config.toml
model = "contrastive image-text model"
dataset = "pictures of board games with random positions, seen at a slant"
train_examples = 97500
image_size = 64
crop_scale_min = 1
horizontal_flip = true
color_jitter = 0.2
cutout = 0.4
tokenizer = "word"
vocab_size = 67
loss = "softmax"
embed_dim = 256
encoder_arch = "efficientnet"
encoder_norm = "batchnorm"
encoder_activation = "gelu"
encoder_channel_attention = "se"
encoder_drop_path = 0.2
encoder_depths = [3, 6, 3]
encoder_kernel_size = 3
encoder_stem = "single"
encoder_expansion = 3
encoder_widths = [40, 64, 120]
text_encoder_causal = true
text_encoder_width = 256
text_encoder_layers = 8
text_encoder_norm = "rmsnorm"
text_encoder_norm_position = "pre"
text_encoder_activation = "gelu_tanh"
text_encoder_mlp_ratio = 3
text_encoder_head_dim = 64
text_encoder_fused_qkv = true
text_encoder_bias = "none"
text_encoder_qk_norm = false
text_encoder_parallel_block = false
text_encoder_inner_norm = false
text_encoder_drop_path = 0.15
text_encoder_positions = "learned"
init = "torch_default"
residual_init = "zero_last"
optimizer = "muon"
muon_scale = "spectral"
learning_rate = 0.013
momentum = 0.9
nesterov = true
orthogonalizer = "polar_express"
adamw_lr_other_params = 0.0015
gradient_noise = 0.1
max_steps = 12300
batch_size = 256
epochs = 32.3
lr_schedule = "poly"
final_lr_fraction = 0.05
warmup_steps = 360
weight_decay = 0.03
adamw_weight_decay_other_params = 0
Rows from block 8 of the image encoder, named by matrix and row number. Each number is 500 + 25 x the weight over its row's rms, rounded and kept within 0 to 999. All counts start at 0. Numbers have three digits each. After the name is the row's rms in percent of the matrix's.
# convs0: expand pointwise conv (encoder.blocks.8.convs.0.weight, 192x64x1x1), inputs 0-63
convs0.1 081:495471504504464508546475490531498472493491509499464496520509512482463482486543454515484505528477507499430493506513458467455471510471491478465509524496492527457507532475524456520505522530495505
convs0.2 096:461538485476511481496464513508534469509524524482494534486513471482520465545544498466458481470503487505502530504485451470483499529512451523501498498490484458500474469486480491460508481500452517
convs0.3 115:510515519488509514504492483484505480519480486522490524545497521488509516486512472504497505523523485521450530510461538519487506460451530521503459545538481493506471479558488484474518545508552470
convs0.4 105:511521476571545535455536493473507510458525483531474505486493483475516544472498481499485524498521462504497504517491539497514486488507487488471485499533507497505489555507490494473534510514558471
convs0.5 103:539468473482497483516521482448517474491476504487493513511496509543455494497481494490483453518490513509477488493510470435546480470486484480487533458515516487495485498483558474503525483468529465
convs0.6 073:530497541536501469481488496517494492501484488510456526485501505506498506466456526504534526531462469508536521504509519527501577493540559501524498502478536483498487499479547476509464489487496505
convs0.7 104:509500477499528470507502482516457509451490509549470461497454509512498442515505470488559503510436487515469481544499485506509516473510486488491513457491495476512466476525495458498484510489484493
convs0.8 086:518528528515530530499529450513544537481496486515449470472510464498490508501477451499492495482547538483486477521482490524472471472491465490479500492509482499478533493496514483506524494479572494
convs0.9 131:484479507502466523456499476524509470454498464474533492509500495519526514501503533472525453491475484523487426483540524467516490514474491492523513510486513506536490527466500494536471463475468516
convs0.10 091:479487501467474527479550470459511458500500500475524500482515478509515534505457474470480486520517506529459529521499464511527488488498477504566479503472481530509515567478518470512493510495482488
convs0.11 100:513462509490463555534508501507500480516499519535503529498454517481470489503538560541487497498531529487449500498512492524506462542473499516481475506502516526471531491474512502520544535480483481
convs0.12 098:447517473492521525492489475471478488488506473482517510526509502505520464460475476521498522501511513486556538500524516461524502504483544511466535508463494509471540510534523523529498482535485558
convs0.13 077:466505497487515504456509520503464490519496483495520500485515505523465469479534467492502512489487527473490510525511472500526480515525510452539472511547435499498516482519466514495516463542490569
convs0.14 080:487486473465526442534520518505497491559493519441531493503517523515522495547499491490503539489517512521518494539489478488476546503493481493543482549473491521524524490494521512499459516495467481
convs0.15 088:502489525517527489465494513538533509492495546465502519524505483503527490468497477488498531560548494492521487530479486476487515478513467504476511513532492495424501540488509536482495442490499479
convs0.16 104:491498459535497569507536503483492534480513513505494482521510486488483534505532532494536538492517495453508503476516483497483522528488513495490507562492474492457471478437505490509518511500508449
convs0.17 116:502477495490456548456509485500463507504466514460512468541498461498508539475513520525523496509489522481483499493507528500475481467509475479512499520549519476495483476483469488535453472437498498
convs0.18 119:536490478527515509443492507511498514520501517499583514489500521505495491522536504517524490513534518494462521493516497465507489560494449486536527509513513529540508504523536522531473533485512509
convs0.19 091:474494504512486519486498498457520486491548542516487455520453515538474499457537516495532497521479468493445499476533517459497511484520509511476455482528471523542509497497506472515502506509455486
convs0.20 087:496488496522471536531525476445452516502528522468491492461483499497512449541494434511484519523510530458530507474523511523495482525454506502520513522531481514520534491510499473475489506479500516
convs0.21 117:496507494531526516492531527497506486492505511468444515505491485501549524500451504452451559509512476474498461497492545476549527499493489508484494457518494508461503504520489521494497454499499465
convs0.22 079:480516515512478549515468512542507468452492512505499485491448518486488488484472508493493487542439463466457476489543513483526507528534503520543473501520504505501515514502512517501509482552530519
convs0.23 119:451512474500487527509462505485417522475515489499512480556492511494538525441534474498522486501475480496505480505527490521511511522486519491501512472490515522487498499527491471491457543493485544
convs0.24 096:461501517509505484525497526508522441533456503480485506500539499519478457526497506547511525516534468501497526492511514494475491500520496516529458531490492529495487538461531499536464476518489560
convs0.25 095:522486487497501494511511535450431504458461521498520491495508505517573547499480462462475509517485533473500472485467479493502532498499531475496512478541480486476509489504525518481482473502486519
convs0.26 102:506514510488525463491486532502507465566463554492505512471503504483473461528499517512493477549492541529499484501475520499518512477494504534522477469533463500546514526526551471501486507520480491
convs0.27 101:512531516514490461492541472504503532479509515476524510504553524459490505496542444510501527510528488528486480556509531485476484483496473493456468505482513520488504485550505512471486443503520504
convs0.28 077:488508487460472518470492507531514481512496487523539500455507443485523518492499558483467494478479520509505479517503483537494481493476500510494455516483532548530480490469445458491550491512507500
convs0.29 105:476471524500483533495478498507445520524491541525560493511526504490498504510537483488528524507509524500468550457491498536513541466505493467495503477516488516488493518508510479482462427499524492
convs0.30 088:455481505462481537493443478527483539499451490477517519503524522492497484506498475482512508500514523523561522517487489512520524504486492461487485488542466477511536524534512523504462512492486558
convs0.31 107:490494482512511523505471491508491492420504522483506453480491519534476499474508489462538515558521505482521459527507487513471471523503480490501506512469486540463463490474520525478501482514493445
convs0.32 087:515496530504458491522525488473477476529486484514512527516531494496505488558512577491529510522515482443466539529532533519506511490502512526507521506490510525511522467510507514504471491531549474
convs0.33 089:532488505549499533461495495519562480521474499514479454538472476499518506495512504534506499489497488501563517517473546485538527486536519514491482534491515460465529481511491523477508501528523511
convs0.34 107:459487508488493542475518519507493463501467543485492491492481536503457486476492475507555511509473508514537530500526524490501471492512493538455509555489471528488487497508451543520476480466481500
convs0.35 093:478523504473497507441486476466474487479459478479509496493509491506535492492516515506461481482512521484496454502495497508524462492458504465435519503512544533500544532481490534514473505495500445
convs0.36 122:476554516499509523482509487491484511468509467498530475521499515498518498496526494526518524497474498460467481498496519489526524483486480482470493485542490514560441497566469459522461523523506478
convs0.37 083:496493517536569505482475491510545508493496558497462520497520470467512471492500461495503485517491469467513487452489496525477504529429496485471505472500485461502501515474502501472494518495476467
convs0.38 096:491513543504551465501518487514493463509506518493467490487557493517541486497481471480520496510491430489534473490488476510448510485476477510467506505501482536472512535495493445489497498465481476
convs0.39 107:476488482493492526487485523507521502483538464456538470465479517484517488504511447520533481502501510506447472508494490443512504532454513497499480464504509459505524472444534515482481487479474508
convs0.40 091:497491488506484520490521541466485460546480527518469511525508506515528480456461512507511454534489489525498494507484494506483500462488465538478457508498539498503521501490536538494500477443450525
convs0.41 078:499493464506529482496526504469525531486480480514482519463502443477528490483488532511497463497549546488466477499511518482477525528488548504517462514489503499467518488447478458539509515532507485
convs0.42 083:520494485530548506478500507493522504486518489476497478465491496534530496578505482519508524514461519514508487493485461542516482522515497504443483522459491498463505523502487524503438472493522464
convs0.43 113:515490489500512499488527473478475503502507523515449503546551520483490476514483510514493500536470508495477506510486488543502486487485519556479515513541450484466481505579470476517509493497546501
convs0.44 141:478463516509501479465498513519485510512550497484534480488493507533521524527470523475484565474497531501502455501514495471484514498477484484502508486478496483507471473475548525511465418476486502
convs0.45 091:501466479519564495489510507533527519487460500520500487520511537534519492524494486563507477520521461510540494510522479450499550455466469496486469534537517494511515513510515497518488515519508513
convs0.46 083:546479516490509508498526492475526453545491467530552506484500477507524452474508480525534539512491519501498517536482490492548462493459477477502496480498486490471487493522454498533511461520481528
convs0.47 110:506472511464509466508518536498470506498531518492494487499522460534557492496480486519520513474507527480469492490484495525521512491463497484495441487517499455528505471531539440470507457529523497
convs0.48 093:536505501504486499457504506474491499522475488548514453521512494493524476465519516510501486497540499493514511489497497456492449550463521474468494537475523477492495523507471532461546503460494550
convs0.49 085:523506490489561482477524447539488470473536515498467508529530493513487486510477490471524484505535466480515484486492524535488499481547491501498501507505537489464519497534498494503520446494478436
convs0.50 134:456472500504487478471552495478500522490520497495531453452516532512487491549515557480469503501500535469544466520508491479503514502543504474530501511520516472514448516502477496523486478503502470
convs0.51 110:486494458500501471451483542442471489532484460477468467481512493509488514516447473527473480531512457510520487468540499514491510507480498494490467500494494487489502474453541495479539498471509512
convs0.52 093:512539489502502487461481478514516481461517511496539505493532496506516499523513508498453474514488554521485487469518469532501499477499475519540545501530476529518522557538483497486448519490455521
convs0.53 098:514480462517472480488467508462468527494481483481522499503474551497484455505491485484528500510502480490508463554510486478478484482534538480502512511502572488504476499474519519469481472470458465
convs0.54 093:475491477537440513506521500509505512525458509505483499458521501511493513465476528490518477489467510518541468476545483497498511509499514471517488493486520505526526517426507502497449450467476478
convs0.55 115:467520545562502481467511489522475500457476507492494500516501487489518514460533469512531535491494491512466482481467444518510561523490485528479477517536535528473482501538512499494505509524499489
convs0.56 112:518487499458518461502512516451484488523557523468509536506474499522532519501527491536540476503480488497445536496490469503460495498525521495463466506530509500486496500522545486475475456523510505
convs0.57 079:442478482452507524455509493525472506514478471471484473528489484496543532506467477472482527476504520443502492471517476514541510535510452497538518501512479477492464493505527509489467502486497491
convs0.58 087:541506525521495515443526543508500488477475489512478520538467461489508499511479473480478464502498531487509516458516464505495457501472487485532460480507436495523511525492526485500496483530458528
convs0.59 103:542470513511489486456456490474524448501504530448478515521553520498498485516539527477509466475525500525538502508522482500514505537477487503508487487512499452489479480451484469497507502523472469
convs0.60 102:516485517490567498484512495494469530483538490478500514545532455497524501536499467489521526457490499509478509515469481542517510482514534487485505466494466461469536501509488459536505470487467526
convs0.61 103:501470455495490524447511514489474521549494502476517516464536536523498508503485506550496476501526483489495506466473545521523525472516484509514505499459530484515467478488547475459518484544514482
convs0.62 086:482522471523515489467515502503483516510507503535537534504501513537444475479491480499499483503470533535514471548463529466481484476494474484527510453494504489503458462470513528502503439517494529
convs0.63 121:503502501465498456487523463504527569488527473492498479492511463517487541529534471503499507512514523477461534526472471526504499545516494504518495520509474495499498488482499451452495447485471475
convs0.64 111:473454475530491557496459458455564511481493474505476506499522517516496464507493514525536450509536513496485513503494486471519499538509499507493488495506518514483495514510489542527457454478477490
convs0.65 102:510483491513535552498471482492506482434482506496528482487455475503516462482473456494500534490457490467519521509503483493494477457512501511475550492496472518520519480498489519458449475487480527
convs0.66 128:491501510488507503457476483505481489449476509492537500496485525497507514456482465511551494507477473485459475473467507477526488520491513474492523515484482493569509502512466525477426479503521474
convs0.67 077:448481484459509527467531509494520491531520499496472486493533471515495490513529515499501525512496531529476472514448510502533471480519494517435502517546493494474516551492436498506500484475481488
convs0.68 099:519507452556529500481512506521503481460510492520512532514472479484530510464500448487519533537499493501453485497513508470477536534489504524496514493498546482520467509532475536457488509458512482
convs0.69 078:449496442484511530488519505488480496506559499476521504487488545536522504494476504537490523478550523492480514472518469479500532507478494486522478521522494431497504516467487536538494492512507523
convs0.70 080:484511506481529483483521526481494500420521500493513489504525507482548501510428504478510507506525490489515489514449510492486535533485492477538545511526449483499515532520497483527474473497516470
convs0.71 100:481521485514519527497499526498514513415491495518537506514506558484491531450477449475480497524481509521538485506492490506499523495484487531464508513524450497470524491543495509499498488537520476
convs0.72 107:466507498502509519458501506568516499492498486463486522524481514506488531466525474521501510486482488438457481459514510473500520507452464515496513506491526496524492488552508510468480487537465462
convs0.73 145:513478521522489512477492527467509496450462533490493528475509497487477482482472505475502503481471475443517502517482503484467522514522516469499552484555521489501498520485513478469449440490502537
convs0.74 086:524468478519488504509444534480516477504505521481518505507540545496495525470534497513453520446477474460451524490497496501516504514521497521498494545532504510454503470548513482493457496498502483
convs0.75 118:510470452471503492485509455517469517464515470507527475510474528495464513479454503519518464468510451506488518487482519514496509479540515476491552543511521472500470530502494482526519488540470474
convs0.76 104:490496461468497451471487493469507495525455499474475495502484509507512549516498484497521471495527497468469524534490537475512541517527502529482501480489512492473510503510449459482462516471560468
convs0.77 083:462552546504534471490481518471492488514464488507502451478496506467467483461513471501503504496507472471501508528485482502501456502469532516464508502484529505498518508518499506488556482497473574
convs0.78 090:504523497490469562454512441460485494489476470507515498545504497528560512507529480536527545513494499507482528501503507540473476514452476493503512518501501487493460499502508460516493482503530518
convs0.79 094:503493536475541469479521469503472513547528535430521470499523513473507495539501514502471470490516522522467528478514468498477505486506531509468480504553481519485509492501491478519524458506515540
convs0.80 092:517491486498549479479477480503492497542545475477520477481522529479508501499517480482500433470460538489457514515504491492467526464491486521497456501501531531541491495501525486558506515523526506
convs0.81 112:533523506540553500485512474495498491497510507509527443480491501498504507494478472498504501509528492503519481505476523523513468502452492506462516532566500514515467510566453499521530515497539537
convs0.82 097:481502529545467486472510503540543491473536508474533533468505484536518469538502516495497483486513503465484512487513506478541512533451526473480529528493529460500521517465519520492469460498491474
convs0.83 093:480522434499493511509517482559484448516497518493507495560540529508515528551475515521488516525480500478522523515453501492502533513488484520519483514528470545495488478481504469485467493494493482
convs0.84 074:527505484546521489489526459502555530479519499490525499502466532479538465503498479495509488527489467488504492514483492461470538576488481498518485496516514567501493482495500464533523503504519491
convs0.85 105:536520504516502478506518520467496443477490490483458427475528493465491506506563494537468497487478491485489489508520501514493519471512496501475495530556524482490489453531475462498490502512517510
convs0.86 095:489509541520474524493509461501471521524486506520491479496511522509494514462500457504532509475546462514502478498512476495537541511504477495472534485546481519492497528553485529512481473561475541
convs0.87 076:505500471530473536485493492456466505510458545466469525508508506492518497493476519484495545520493479520480527496535522469502492500456535522464489507496489571468471540478502459531501506507498483
convs0.88 067:508487481498552504519489535507461514464509498454529515532528487514477557470494496527510490497481554498455495508486513493529510467458482496484503510473506489478508460531507511480505469486454448
convs0.89 115:472518514491555511502507492514502528515540484493540499497512507517527461539519480458494512479498514508502514484471526533535489519534450448485527502522546495440464500519538514512484510481483518
convs0.90 098:505491485477502501526501520489507525540483505478512507484489509525483497516453550486477436458499517516485539492511512493465508481480474498468507495539482463459471509449494478542519521558492515
convs0.91 086:494497510532539517515491512482474515485484498471467547514513470477521465489488497452467494517483465486534448518501468480457467553522474485466495468524508536470524509478506482499523476526515485
convs0.92 080:485494490481501504473520510490527477494516466534494492520505518501522499502494507500489481514533449535540493485518534564517521552519502479445455485452492465510494500537458518482462493481478518
convs0.93 077:530470464522515510519477511486541499517491503515508472533498519510517514505529526522512468490518503517467492528515533480514536557520491493487485497528482487491492464493517398520460479490497526
convs0.94 125:484527539525505516492493480499513501497448540486510526518478485514502489522487522557533469471542490498460449505513531469482500565507539494520482500464517495537540517497479527497489511527496496
convs0.95 109:507530556515481503487483459505506493488474478549486473508466508488468482511511479502522545478474485532516488500475472460496504524457463504493519453531526482506522495559474526503502529509462524
convs0.96 095:489510453507467470483516538515501480496483462508515503533451496511461530502515488482522552519513486486455526489469490503515481502511475479516509509479506500477467442494492452475524479489562474
convs0.97 086:485524487506512461458441505517467478490504524506536512492537502474483499526498468479493508532481508533510486500496474485490524440510437546536504502513522485528504516524525479484479490538455497
convs0.98 103:492535500522481473504467506481508489478524495517512511511491507507449497445478478469507516517488559494503467510544532510500516533500508504461561457497517511501534458498479559491501500514468523
convs0.99 102:460503507506504491516482492510509495481508475485523501523563524520556515516464466505460541501496478523485538518519515519532552478475527467514462517503523503541489502484548467530517528504511493
convs0.100 090:459464523492499484499505510500489462506467475536496524547516479478490438461465502478500538497507545502536494520511486520508479509460526487496517502525490476534487516547480507499453452490498528
convs0.101 086:479436498529510491508485532499504509516483468523515504505475484491533469484518487453462449540493535517531542497489474491508500526478475523469472533527458494509469493487538485523458513521490493
convs0.102 103:483516475490513511553502509515477513530515485512536505496468534447454524493528520486463545494499519491512526485500539504524473461483509512481495507525547548488464552503511464527504473519505505
convs0.103 087:471515455492484506484503559477500477478514498458471505489468479528499491508496532512493478495548496455489425480508490488552517491534540489513467503516516489472505538512519485500504521465494471
convs0.104 119:538482518480516508453481439510525511473488480447516507540487518460539464488513446495497514516473510506462505509517473528502476498507473499505477495535531497535472506513521534519451482510488491
convs0.105 083:557526479465526504520519495474460507483530526550504486456461505489491491475462488550484493531492505506494507487534493475472508496472515501461463521526519540518496512480514453489533519473509480
convs0.106 096:485494503512492526488488510471506456484555520486543488476487528470537509491531435517520492490513491483517487522516529493556559504507486519472491514511501488472528505559509540503477479504502528
convs0.107 106:468490497531489512494434525511491508501488530514498516459485483529502481524475534488486540455525536478513488498535467465484499506503478492458487466483515488490471496430501486509461463467491489
convs0.108 080:479491509514516504441549477535515531490473512515497538509530471500491501502531530491496506480549534530508501507454527539535502449493529504470475488496491528462453511524468471477498499514504490
convs0.109 085:496515519505540511434537474469533524527509508484503468504511518505547469475458489490504482535518501539482534513490504549531498503494513503517500494508480541533504519464507473548452487498481482
convs0.110 086:471490505517550503524467499456526473429523532493494517478469510466530513519497489497466492525452500467523534497447502513507498516499515463470491503474489480452482511517507527510490492514496540
convs0.111 094:459492494490511486481480489501531465479450513482503517477488512524462473514492533478514507487491520488460447437488515502505554489469511522509555516514532486507528496467495485520510531465463490
convs0.112 108:502498517501539478497475478508488469441504499472519508491483489477526527496525499502508497546507534504495493490498536472483529524466510461470519467554521447486532520501482541461481527515524455
convs0.113 100:478501483537475526469509486493433531558503506542546474467515498520511460547472530523518519483502497512452485490502502484488512480492498475441468516491514473507491462500517517501498511489487518
convs0.114 071:500467505469513520517535507472488503500507503478457502479508474513490489504495473510512474500523520547491459546464538497480537508518487461484463535520526507470496467505476542456463503453540496
convs0.115 095:501529498506496493437543469527493503469505493508519499560483477478528530474521471499531503486506489497478493529498486511525513505503490502475457492509520493548478504564508443528511513519539537
convs0.116 100:500437538523499505502496492491501489466476537466476471517513568526511539507511511507470518521533523466487465498488515483514493500536489504476495460515512507536469527509476528444524514467509499
convs0.117 101:477497472519472494473495501501491443521454532444510540495464485476507502506545465481515519501449541524451519458494508487525456494517516506522501521488479519480489482521516491498535523494512485
convs0.118 080:464513479516501485519482496530481574495536510523515529495497480474527498470504474525477530498507465506544512498465519510501524462510507522468461518499509473509498539549499478530498498491467561
convs0.119 079:499434526507495495485520548506495505528442512485507531520496483487528501506499469502529499460518513455515534512503465507532473456460495465512503507495529492502542444504469501514489504466471510
convs0.120 105:457466533454565480510499497482548508489525509507533526485481520477496479545497469460530515487439482500528483513530507503477507506508483481478548528462513486504502495475502509507467485489472490
convs0.121 112:482486525507517473500514554521512540458514526531516503482539515537511547474508451473492513483538502480505479497468504496449513474494529453500543498512502496520493485463522502475473527470498468
convs0.122 076:477486520539533473481525522500516504517523516515535458485478481468547490475540482523509463473498507488482486445543481462522483525514459522522516488513524497522492453498539489519469474495524499
convs0.123 096:502521495528528513486480509504490489458485532489510497507480546528510518474533478486504532559519503489477529543456504463493540506506489495508530504511533474492466515563482523532505478480541464
convs0.124 101:501456510466502478512474499492480497498536481515536493447474503540517495493501498496523542510483501520530547462508490507518480489488464529462511503493545500473474481526543491496481479474434538
convs0.125 092:479457501515448454514533488533541504475526485545484505549513521485488516495504472494471517476486528503509563518493500506502480516483533514473520471533501520508505549548507477523475505478509512
convs0.126 092:481516482509480502456543517537503462500493468534530485531486543514473540514477473540524486483477509489457509473523509501538552518477478496478497499526478483533497498559487493493497532509493534
convs0.127 090:508519491552524498468449497513496507515518475488509511520516490511471520482512476504530536473493475449444532528472476525503488545479498507520482513529547488495465497544464501495502546470508508
convs0.128 100:522503516462529496513519467502517488520488525451514529470503547534502469488466516494472518532556485487483507494481486534529540513514519513425499483502506471500507463525461501500505472492488531
convs0.129 108:445505486492544502492503520519487546518534508494473565529504487523526486438521487507493546524493485508541493496476490509511495489468504507480503507471488485483519517521467454506510542475529539
convs0.130 072:467461441481533486533479475522492503564475516472481501490508520502480462475487489506453510526521482461482492489494513501507518540530510508501509504545492490509530518506485511518458488473485562
convs0.131 099:483502538497507469509505433448519461496492510494482493513504508495527480489500470525495488465476504516530502519490516502485512447526501471524495533520491489476482486549435480521462464466484529
convs0.132 100:516481500510514496494508488500483500446484480494500505492522494520507509479503404490506547533504490500469455514477541487509486486474471501464498475516539509479496492544481496491497482463529439
convs0.133 094:508511538536531493502552499494468495508510481523507522525474544530553534491505521518541501496521479504459484487493507519520522510495493519527486496517519525506460508584512520508478520536477531
convs0.134 133:481514528509464514539489420491477501513473507457512516535485530489527452528538472494542480515459487496462493496477468486465500524494479499488492499518529514531496467543507524501497528496504499
convs0.135 095:534501463514463538498500476484479445485441516452493496508515502504521507485511499513470471501501539460470489517508495496543510499503478529535526478461501511495469492468470484468439505493525514
convs0.136 112:466534487534476532514490513490495537507485522480486470539506477470512570493458524495498498475475515512485502482465545547528534485455492525483526488493474462534494467498483528516508494478489493
convs0.137 090:494476534511496523470526513507486496524520478505534467503520476545529506481498481478465522469519514487464502517502482488450491498500464461488548457525521459520529489460513508534441494487523484
convs0.138 096:464503524539506503490481566521518516498501470499532477500497512511531493495522461505474514493518500506482504511555447467467485466487516502505504544497506518498511473503515544460431487527488517
convs0.139 088:473531486482489483503521538497491497478473501477510512490471462470533503530498495480462500481569459453508509508547453514499501486485516482536521505505460523508533495513470499481466466454483517
convs0.140 115:499511529545521486485486526541495534525470489491499500525462507505541495461536476511510478518550484470516531477489486472471476459463511500532531495492511445495465516534479477496511479486479464
convs0.141 084:506471443489470535495459487482510526482473486462560487519500523491513508481501480517517508508485511467493486497512495408486469520499517496492445503503512544516522503489530506503511491475511463
convs0.142 081:523493520451466541512450457503482466520517486539501547459467514530501509479496495504506515475496495461467460468470479500490473505468519495497510500541506530517463521513518476473507486533468508
convs0.143 103:486502472468492503552485466496486531495472505500472508548496455514489473490470493443502522488468506551467479534502504464497536508508520477513494453516459505516495495469484492510453478515468518
convs0.144 112:487482508523531474509486512516505553511515460486550520502476485471508471476527504487525531463491523504495485497522504471507528471526502435482502479526532533507488489534493478520450497533443513
convs0.145 109:475453490502507501522489492490521532499487499500529456470511509519519506498473558528504492548510484537426495478531507463480520509493460538470479495482512508491496532512503534477520500553497475
convs0.146 125:519504472471543464482487553510527525497477497520489521507510471521542512472493504512460484470516510516481513485500562485519482474511469496506487539510492466456504509485514469504454547507550479
convs0.147 080:513560519498496469428463465530490515494492500479511494510486472528514534479506485514520499516509501540473464511487491510482473520527495477437500488485479547526490476552517527511498516509497532
convs0.148 109:500463500496477471511491493493475504515475529539484516487491515510475492502451528431514470507484507511570524515568503509495461519495509458507500528492469494469538520473514490501502513468504525
convs0.149 092:508515452518462493492506540549511483513467517543493494513512465503476465546478531494490502512474467521507482471441539488513468534490504525504477496497540483516461533498505504543472503499524493
convs0.150 091:506496480471488532517544470497454531510491471511523503494549534496524506501480458490505483477490501500544492543478488550472478495485504513487535502501511482524485519519471524445511472506451547
convs0.151 133:480517478514475531497524475544570485465511544503483483551494495496507501465504552503525477477504511540516447507509495489512500545501485469527497449493504488526533498500506470515478495509472518
convs0.152 093:512521505527515495502514493501503470479470535530457494519464474497550494454451456504471520535496505512524491467473499496496488517500466484491510494519470525444507505531482500480482480490547441
convs0.153 097:510515483548482467483479477507495497485479529500518503468475538473536480475497443537512535519535490488505457511493462541495543501471490509483484479499521485487509504553516539505477530495513549
convs0.154 103:493506552517499444495510469527498485528492508505498506493503445474468440507495550483539505518506529508526548501471490463489482544473513509486499485518494488510514490522516526462468531488485539
convs0.155 110:483508485516481457508510496480522550495488527492512498492507445490474499499505449482518463496473522508490456457524470492453495501448518519473549479508494523526517503478499518466514449507484536
convs0.156 098:471465502450480516497502465483538516527504486495506497505549491477500474506504450467467534512492491480553525536495475511480525474474492461470472494502505467525506530550472461501498479494534491
convs0.157 122:468484496516485449483528481497516531522509495508481528492525506456459488531476478477504540543499522526507474538461521493484502512488481491467486503535533502536515504579495523502474518482488525
convs0.158 102:520516509485468515488523492524526530529477506471542486505452498514479482529509489525511480462513493490479499507469505506485511510488531460551438505526505548462481445500511441513503480507511498
convs0.159 098:474482487493481572469511479508493515517489494493548539493521465514456504511488457530544531520499488526478510523512481465488515528470509482444474512491532493506513495482481535493534506475474529
convs0.160 072:476500509503496511492539452455466541465517500480514463510533536514531516548488478471505477482524514510538501470472497478518477521529468502498557473509462518482529472482516495502503541484482502
convs0.161 101:527534502515514506504501513522479535486557526463502483466518486530519481482453491520502503494499534466475538513489494472453506545497485494483538489546513519523491479514506501465466475534464545
convs0.162 117:466477439489501476463510509518530485468467480461498460508471497510498461472518477531491484466501502478500454521504524490499493445515522509503462491538495501519503477522546466501495454515531510
convs0.163 101:487499520511513481494499544451493521509508529514495453501517491503515492469488482459470520477477451500511504514470508538492501508483436495515501518504455518460543480500519428489463508508516478
convs0.164 095:452529496539540473455495554502494540487510493504485475534512465517476521478495501522475459486506481450496543489519562521531508504493519536539484528496493472515492501500512509469506529504511502
convs0.165 112:489546523521469500476495460470468558511505476463484542517490505477500490489549459523523515497515521514515507509498492490486530468492496475471527475470475528479477497516437488506494538455510504
convs0.166 112:485523510477521493507519511540517543508539496535508518454501513501511498534496556491515509483471503499533435488476488477452510508514455467498511535499466479507526504482515502514506476431500496
convs0.167 095:524499527533518493466473525559552497536473534482521472522518512506496510481497501482517511488455537511502476460466482492543530422461486508522527479505512504491481503515479506511517504500498509
convs0.168 099:466498489538505499501526517493513492447536456484479474499502511519504516470470439475523512507512532510452465492519511505498543481537487476509492526517502503522484493553487540486490467511542462
convs0.169 112:533510515492501524494516510438544495496510507518526488537507497529509508512517473501505496478496481484480482430521471547512498499476484516478504516483504494496545468565459532503522551510534494
convs0.170 107:494500539540516502508522499521493472494519513519495535549499505541559517452455502508477523499472509442508486483473527517510522448534507499517528488507491498488493515502507511503493558532463484
convs0.171 115:539480467520483499477496496491511463494501501495507487527458556532541517445507508519502476491560495480502500520494490525525513507503467484470496508502484482510493457564486518537504462516460530
convs0.172 116:479506491480491496534501492482533527566544474494445471479505537490498446472517476477479516482523501482478530527521455499479520452502475509482482521533535468468499487521489479503513479490501497
convs0.173 108:510494524510505449469525496520526511483477528490459512553478506493516490473508472520505518530521461473516501545499517451495531470513502497524533468514471473499440529520526522472478465523489488
convs0.174 081:495551475510505482437480479479499477477435488515473517533479484530475495494495512508477476517512503487472490539496501519482530523478498449489469530431490517486492486471486477522528534499496511
convs0.175 174:487504535511459488481504483518521452487508505487496528463482503524464506472542481505508503472476457515545507476510506474454504485476545492522512502492537529495442483505496448491491448513515524
convs0.176 114:450498481543487504513514477545532519485521487460490459505498469515508506497494529488503493482518483504474487520526428482479500501511490486532457451518500487510484495513503509532495450550548519
convs0.177 110:488488527509458520513481503470498465502519484524514496521453524494493500450498487469521501505518468491495468496511465501506498493481549479436510509535539546510497489551488499507510451473461464
convs0.178 059:515496474489493456469493508458467462470541512488454515506474517536510463524502480512481472476489482525483497536500464519478472506544473475510504472506502503517511477546499547469486508541541510
convs0.179 147:466509557523484498526519471513521467502502524485493479485517482489502493494510540495463525533509525506488465516483516521548500495497486478507490465522502522526505486553474513510462427496459546
convs0.180 100:489484472536490497482493462526484518513458523457537460492511499527530519506492522538444491495513539487534500520508500535522509464518512474475500492494482472506516505549475543519507473512514559
convs0.181 112:510513501497559471515489487482472497495489491491529504511490446493552503488500429482511520482487540479510500474463537514481499491496525485471473478508452474500541469541471455506504495506499522
convs0.182 105:469511501536477501490507484497510486465512485424473498544500476517488519517480536506499509502484517525483504466557451483529435493511495513505494468535481481518469475490500546513515468500506511
convs0.183 100:513501503467553494506482522511495495537465551503531504452511445485515503504527495509463486513488501500447523483483483486487488490491461528486465543508512535542473511523500510529445516507531504
convs0.184 072:483491509528512474490538497504564523536481535517479520494543495512512489481512496477469475499487499552504499517488456459511482526506479528507541512514533464517512476491510564507519513490551525
convs0.185 104:504487516522472533466436470543471514478481448483466509524520506512486524483493493470477517494536493492473549501488475450512496500537494443475511480527520498473484491506520522522471484504479512
convs0.186 100:489488522505478504492485513500467519519505482468554467503507523509478500504552507464516513482514528520511501496524519477558509515522518509485471500567535514532499502563493552535473483482509507
convs0.187 091:473484460511482490477487499545510484466515482482487471491528517503487520510490495530536502550525530496496493461515499492499490510482465497503541477480519488516597435501500493489491495534481506